From a checkpoint of a small self-supervised image encoder: trained on views of escape-time and Newton fractals.
Rows from block 2, named by matrix and row number. Rows with one number belong to one channel. Each number is 500 + 50 x the weight over its row's rms, rounded and kept within 0 to 999. All counts start at 0. Numbers have three digits each. After the name is the row's rms in percent of the matrix's.
# convs0: first 3x3 conv (model.blocks.2.convs.0.weight, 64x64x3x3), inputs 55-59, a 3x3 kernel for each
# convs1: second 3x3 conv (model.blocks.2.convs.1.weight, 64x64x3x3, transposed), outputs 55-59, a 3x3 kernel for each
convs0.0 084:496483577488550489406544420470477493582462438487529471477453529522546462536501514561496472576483363423443538545553519499515461468543527
convs1.0 093:520479496562462422504510515475504514482488499459470499492491504457506481489471479454455545491410528518495462486534451435478456539468517
convs0.1 089:479511486542475510498486485549458560537561462556505460491542506482492424546541453475570561596549390415442400471558505540477463543491521
convs1.1 094:557502434518510499482515502530544468529446474474501520522483516443499553534441590484554494533519496466478598537545500501448496539493566
convs0.2 127:510439512460591442512522507478546534494489470481498497516556476496467524516488550481503478478523519476509430465505556474533525507457484
convs1.2 113:526515476574521479446564546469509469407574450458527505510488499550525457519449452521517520567461521482494546533532442461514537478494538
convs0.3 100:542509430433466538531481447496382498513527514443551493483439489531682574448560434510458483504446447458522452523546528557493540438502474
convs1.3 106:504518504423487599482531518502458424440589422492524487526497515498529460438507517527545485512422492556460453465481529441494512465408504
convs0.4 104:510417498501640495493431513549527516481485454541452534496552546471470447515532481470534512537449578513461462581479498473465494491458510
convs1.4 111:508529455541581484470489472463502520502497497544491474524414483521498539502530452486553527451545531535439383465512507490495521488572436
convs0.5 108:505595497425451404516549541525526466494536455543484548514492558559498382454500450475495468515446550490561486545507523487500475486528455
convs1.5 088:496430480483553547457504411482465565510549552483478495489498516619425499507497495499520513577548399519473545456499571514519479499457503
convs0.6 089:446516491515608469453492509526463491513605567478484500473399453489497481468536525572483491548477457463590488509528550515518598395499489
convs1.6 099:543478566506449486459575442457508470509477503555421481493517487419533567427571431520551525407492482517525518507446502433543478501435471
convs0.7 094:511529497484632516507486489495580449463649546436535537495518491513460392479542498517476524454494478476506490432500535512521507530424516
convs1.7 119:509537441594463453469494446510508547538438498508492473501555483316606559482540547535485468485552568464479469489510476509498525429473544
convs0.8 132:510476530530381547461505494497473514518494534526497489522562475509516403502475502510495479503627479484427489454485503581499520528501523
convs1.8 101:496443425504574534446532529497529493464571463480496493470466460626520406503496380506552506529462499482487518527521519496561562527496510
convs0.9 102:516443454450438526509606520471476519460527490514569509533483464496502496495486476500522556463527433466633520480521507482544444499413494
convs1.9 100:588540407468584447595498488437463516485495540489527498581350551599405501481522469501533471573604513538527503475531486494473516539501515
convs0.10 094:552488503466545490442483488510570403526492550518403533522558411483451506537454562500598519522508493484523491467526529563565518574471468
convs1.10 105:480515463520440486506479428470470487495519535473530475529440467467506500550482470483463447549574477500434508524499478519468513489494520
convs0.11 091:456486478560461468495521533543544504513473465449551487503540500528485487500482462450509505532454426505399492520510482561508497526565435
convs1.11 097:464520452462501479441483561536522478419453522510462478526486464531476535444481513468364407437561499481523461547514484481584478463464504
convs0.12 090:421553516459597509434526503541494517590507423457583548530488447523460436523533543540500468437489549475457500548518515550488537505567456
convs1.12 092:442497482568595441464513508524538534540468519519505536496457536474430523440450560484447465487499477549446492505494543443467571544434518
convs0.13 087:467507487459479499502478493476450431495649547550581474513385462533574447468524473596587513550535475404552527406451517509525433502488480
convs1.13 091:500545500401498566513480491472519556501518556500503447446389582484526546441554509458512494499553579519569494465510524523522503488468461
convs0.14 105:512427523469581531506472478530456531522497430509594442469481438458374556511508522499545479507488504562463435504566531464543450561466454
convs1.14 112:559522448613491527458476505503476492501481493519496488553487490432552565462499533493498546540471476531541502436513487477499465469459549
convs0.15 089:492533521480482522519437509450498602479542549603521454542392593444464447538507568452516461536584424386404535562466492463500479490408474
convs1.15 089:517497431578458543526462507514509455568534450501481416463435421587499486533503364493476436492480452525507476492465446489383479534445485
convs0.16 105:522516508485556487529507505493541487500499519463463436472527409491669413453521565424570488528432521523533456495492536542424487482449583
convs1.16 091:436407552407549472472527460484495440493497501519452528548601549574406547512481516514474511523541510518556395502454492490466504565479482
convs0.17 096:491395499503436459545530478539580517418469532466490449459482575492446540475506529493588503399526595422515572492569579508479457539455500
convs1.17 106:520421487468430464529525495465577491517530509502473495491603462441460517503532483530514500444503601494521486547431525525474467546541498
convs0.18 104:527439506532373597537543441511582460480524499496433499461559497445565372519465444475451477495421533424523585460482514529458550479486589
convs1.18 114:508472532438391496545516533498477461502548540483528522427518502522635467483578459483421459518478499495483531463530498455483520492487508
convs0.19 094:529511433467621494461530486441519490559473528502451488500461425533403387520502568499444521495462559497474530518508492475463530490511537
convs1.19 107:518599453545487494495484518518515504538418493520502471455465544459536610527539485563498457483573499483509513467429512488511532523455468
convs0.20 097:543523428557512521515563437431440484608486557641645479479435497496502481576417412485472386473586482482505574551522411575546464493476572
convs1.20 087:483539500468527515539486461534542614617594476489429461614429500488456532495538454462456502386437514525450530509536468513487568611491480
convs0.21 094:570425505503528515469485497509505462532587555459497501521447440554277487521544501457526418545481501610503519502466476424553540484545461
convs1.21 109:530486507590521457465494473464512477466429466492471461504569516435502547465500485487550546455491437507498481512496484500550498462399510
convs0.22 099:523429526494610506450484503447528487492487549466550485482488499500630556530468445397581533596499445518423528529495507475512501470569501
convs1.22 108:546512476507457463487502487464545468430510460478511524579520450653485336527455456487499484482442519442547505519497504518487539547537470
convs0.23 096:462559482554470478460509520467541447486460474438580498418517432526460469500472541437466545483523437493454532498449501578517441482481508
convs1.23 089:523500516490574564537539544536461491462529500505467506512427461504379473471454597474600486530451508438500526497534419523466511590519478
convs0.24 087:420484470477538527512559476523545494516521485546429507523456505474480516578540477429605438476557557464531451550486492466476570489457509
convs1.24 097:501534508491508516437403556551445511543530502443503503533485533496436528525497482547488511472541469494494496508471488437457517550468480
convs0.25 083:436542563432408538443539548528479523472465633472513565485489465439494505570534481488477452496565503429428538536422529471516495545467527
convs1.25 088:538505510451540600489493477511507534507499487514533495524532460469506432533445510561507567473454467449559542468511491483431506509557506
convs0.26 096:463451480522574553488498534513533440500517614483538500431594439580401352459476542466519589429420524472471497460532569501479497511483482
convs1.26 099:483513475562529439511509468521504413491522448517524575501477545494467489523592467585555493441513502524430542458552516533552510457518499
convs0.27 110:487542590563403463473551502488511580506469452459495516500456539505557283476542533474481468443439518511503539515533521509547490531414474
convs1.27 097:547512501518521490481518572540456527467492508499451492538505504475394515528491501453600512514653608494472534566479503524492462542508516
convs0.28 103:500572479445541537549482477481498541462573516484570421506508559475462500508443603498532548499592403529398510478521518526507477489525525
convs1.28 111:490512434532451422557485540498459512489521517527460455356508504461462573513569474543552507532488516453429568494446541512500478479522476
convs0.29 123:478568508605371499471484523507539460510485550426538493457481396573529521514498476475558459518372595544526475468505529546473463488511514
convs1.29 103:511458426591457397420459538483452508455563527521492455475487471545496456485595490529600608506570528502476495444482473475562510483467486
convs0.30 083:492518487553544469481478467601445467506551517497509513505517511421472370515527471514475442513506462541452506338451560514593467547560476
convs1.30 089:540481477459442471575474615491477476457501483544487551539395484576625526427582438543516529471363482521449498493535490524536510485501417
convs0.31 098:489552495515573488535459522521490494476449559529513493519470482434435457495510508465485395481534487558471454523434602534468444570481498
convs1.31 110:502468553527576481503440458503500486534471467500519535494576508468460532475452503415511510394422497619514430450489485455448554508490477
convs0.32 091:525527490525513521472467487469513501485432561467513520524442465475481705453500475515552514575546524547537519526532566391506551526461456
convs1.32 097:457566503402602471461562485532521485497511554479495511507524483504435486514482479383531527521554440473452466521508470416544541472439503
convs0.33 091:502516440593515480503511583444511542539524470477477530573529464522502342519597357490433621446528563478491552464533493492481526529440533
convs1.33 095:427467445496445457514493441486532541502507477493489467398538462407654468575501505547466416534528442484536473441563516563494505512475483
convs0.34 080:536507501465458603529469509482563542543433455541421448483424518498479474525459446409516589465512602564491468495511567531545527544415463
convs1.34 094:510540421529621482477550429483483494437496517547480529510409581501413498459533484514481422457606531431509544478500517454595573504535499
convs0.35 097:452545490556523457514467492491472464499515441453495463505446551523493511559558465448553519455628589503504493502498582494445571370519557
convs1.35 108:447495493542602473488469526460506451517495555546510484532541510522500447435509493485597499528499558446469601558497510519457518438513516
convs0.36 118:477431484534553453549570485520408504439608461497453540559448434531414497519519528505498472477385529532534518493521539497464474541422464
convs1.36 097:525458458503471491516459501506534467459548457479514541456464462493636419608466427472448497515424434485478489518623487510564503496484526
convs0.37 093:446525466435496490442540486539591456510479450397482566450432590500477544516392520490473495592583408578477490521525492481538481436446518
convs1.37 088:511491532439500520495451594529538437523487549560437493501527504504530499486590498568493492468561502487489522482446529535496510492500492
convs0.38 110:497595477491538432505481475506641580521396573481446516490582627465464415493475508580468476504357448505489515443552527535549525501467449
convs1.38 097:512527447464469574529484464504526461508597517518422441482552455492457516342547522540482500502412448464412401499611469499539457440485514
convs0.39 098:535419486524557486453531517478501505522536539430459489451426591410538524443509499510639424557533439535464481509508517491416510513524475
convs1.39 100:487530504480615573553456547549506489475599445535488469395478514544448483487436546473508420559396500533472454477475524478527563488520462
convs0.40 107:566472527451532504491533456516478458490476495487510455495481449499399457523569467554541466485494432398542504470500510490491530535481550
convs1.40 106:474563553463442522550502541471497574447509529463499565555522477477535486497443515489480494508550486537468487503477475485518507530420481
convs0.41 106:539538496477452533470518517439417528521568364527585498505421493513624351512560440562502558544494485516532520499540494498444516541515454
convs1.41 114:536508508544484487472497468465460525483526493499522557478496491528505498486471495383474584418482451511491475484540524505492520496434473
convs0.42 100:503487550513466494497589511474520505533542555555494496513486473490407429531499478549421503530367401518499490447500525534584489501396388
convs1.42 094:481509450395574551521554515481517519457556440517485504453577524529497551383488519516433494444387484496494455494662482521593495449460524
convs0.43 123:428520480541439540516565541493512476487488546519486522473427532483474399513508501477532502624396491473538511466526528476527419555478522
convs1.43 113:510523482578471441501507459494478472489488464432451474548482445637399403528548457480567480513534445463445515475501489491548522530480504
convs0.44 084:485549482529476540468498501425404494421490519558551484519503519454419569490488582536561520427548556535380539501439446525388485509463629
convs1.44 095:458448542465524510573384539533518527560469445539456462439542573517542464434489556559502477485515556520482479466532488431513477491484516
convs0.45 111:467421527459567539524484489476505522500572494545426510471521415511416551490468538466460541534467493509415459449502504530528499504536473
convs1.45 113:447438500511445600566518485480556547463540540545462515489501467483621469470495490491339415554497374570460471513505607453472486491465462
convs0.46 091:411567463532584547498469468541464562498482446539397587520511512511500498506499478466433486510447495529512448470565543506470529521476515
convs1.46 094:460565479584516476481445495516493462500527512509511490509498446457495525551489484592623438437440479490466524458496479503498517496513514
convs0.47 094:507384568538426572488474528452516539484378537519476588502483500548451533546497449526500490582518461529416482569404514484511585511398478
convs1.47 102:466396486471579512599521516467537501509609449495445492500509526520704505506576430467527402598552495560482516522473518440450513500467495
convs0.48 090:439409505488543492464478489545502535533488574539514462458486514528525460509574625522594386461494468556502574522461485494545563480466491
convs1.48 100:486535526502510442461492519540448506479516548450527468468452458521526471482527437454524473415561529487508518479469507472479447461525511
convs0.49 104:441520536561648450471541522500500517422462559485545483544464540429646313457538424428526542497519410460536433527472554421543515541447496
convs1.49 100:504610520445601473471510564501506510487500487491515516469539562560523475466523471483504522457653570522466517473542529481468519513492504
convs0.50 112:556499470551338574410548479441483522554500490501531456483549430498528427475490432512518415447554490462522484530469501498487453471508508
convs1.50 111:437430465513395557566527475473531491453537474515447519502588495539583509482510482522580473513469456568500461481464505498462486474524519
convs0.51 088:507497466562567489521504488461513523487513561506415502443525455544400472539539538503393514503480444463504476576525534478487435497444527
convs1.51 092:502494542423504468494482523472446473529518455516552481463457487467490535487547564540440425494435504506483489458471495481465495494531480
convs0.52 104:497492521509481502531487494536472535439514493512525558543476550464413414443457478472489499485544542474528499480473506490448601554489499
convs1.52 120:498504564497393549487543520511454482471490481520455527482485569567513516474548439504497526479490478503493469514475529485494501500495528
convs0.53 090:543464532532455521496501486573504470556495495507462554480484455486530485479450467451537598481593510479429500498475502528572566556493452
convs1.53 089:541482466438489439481559515488509478480515485488564563432537483423499613495440558555587485490481467471508487510554474485557493537483490
convs0.54 103:521470495483625553474530486519370418447453493559549549489533449459532448522535536523555556427432412523472471520463473500387524504524564
convs1.54 095:528524474453579398480526462505483527516429474469495523548494532522422522547410461508520533572536566429513452521497498517454509563490550
convs0.55 087:507487478470440541573486501506443438513394549477668621487485421499452510505527475515483590430598541499620502491511479503467498512519547
convs1.55 096:492479456450518453583517475501431471552486525478481528492525591520420472469535470485439461443451432510527398523500502443488507492491502
convs0.56 092:445515498489563469497487486431482458542527530472455480498553494515481425487464578434432522553377413521424506522502521475495516457506480
convs1.56 092:542472539460449446413554566433507591458501472589446494527523471494517511513576447568600532432534501442562481546543496482502512469563520
convs0.57 087:589532445441431524477508509586550539452477462497545468539568539449377454528537519558554415478533501468479470509531502512541511476460443
convs1.57 091:572449507500529588620441385524529453488519536479480480485463470502432451471572594514495569480512488542512552485583498476462539550472466
convs0.58 107:447475526452476567531537547529509455502484492502497442521599431416600537461490508486470586533492471461570446478414483528565522470538525
convs1.58 100:485463514436414517526473468529498481460437519526492493528469566425503527530500542557432500547462409486426481526493505526465474475452496
convs0.59 088:468549504468464557493443443477468564467520455513479513504515520454521556486469496484506550444491449547567539440517557481538441501476503
convs1.59 098:541553546536500484565535547542498465464485438502476510428505522446475538536581483469449579538487474439504526534518484495495511443473511
convs0.60 145:480363532470654464522545441491574475507494489498479494491461485475473482507496605513486522523421467426454514477521502490524502478513483
convs1.60 096:440473438465439395449561488529478509530537508526506528436511504496584443479569474444592520457542534451456485523545487532515474498507483
convs0.61 089:469436587546612428536490522533466480398466448530597406461481472528422587563551465551556535524493452573485423496452488571551471484573372
convs1.61 091:418495540443504510417466519554444483523485498466490525506546520507520503441473416404524534378480505454486505531585468511510494450409495
convs0.62 089:491469482465557539536504449554523524528484481493554495538528490534305430499544481439516496515665520475532536488530465544520453467459585
convs1.62 093:518526503478471472422457524482450501437508520467549484402466508505375517445483527473411393448454484475448466523504508453450524525469460
convs0.63 124:550472464396504579499466484490488514478476502510531501523572573500409496501460405480489480494559503503523481470489517489455461503556541
convs1.63 088:423454408483539465437481442515498537512540531460544473579448492496598455509468473492598495505522529487473499415505506502597501507489480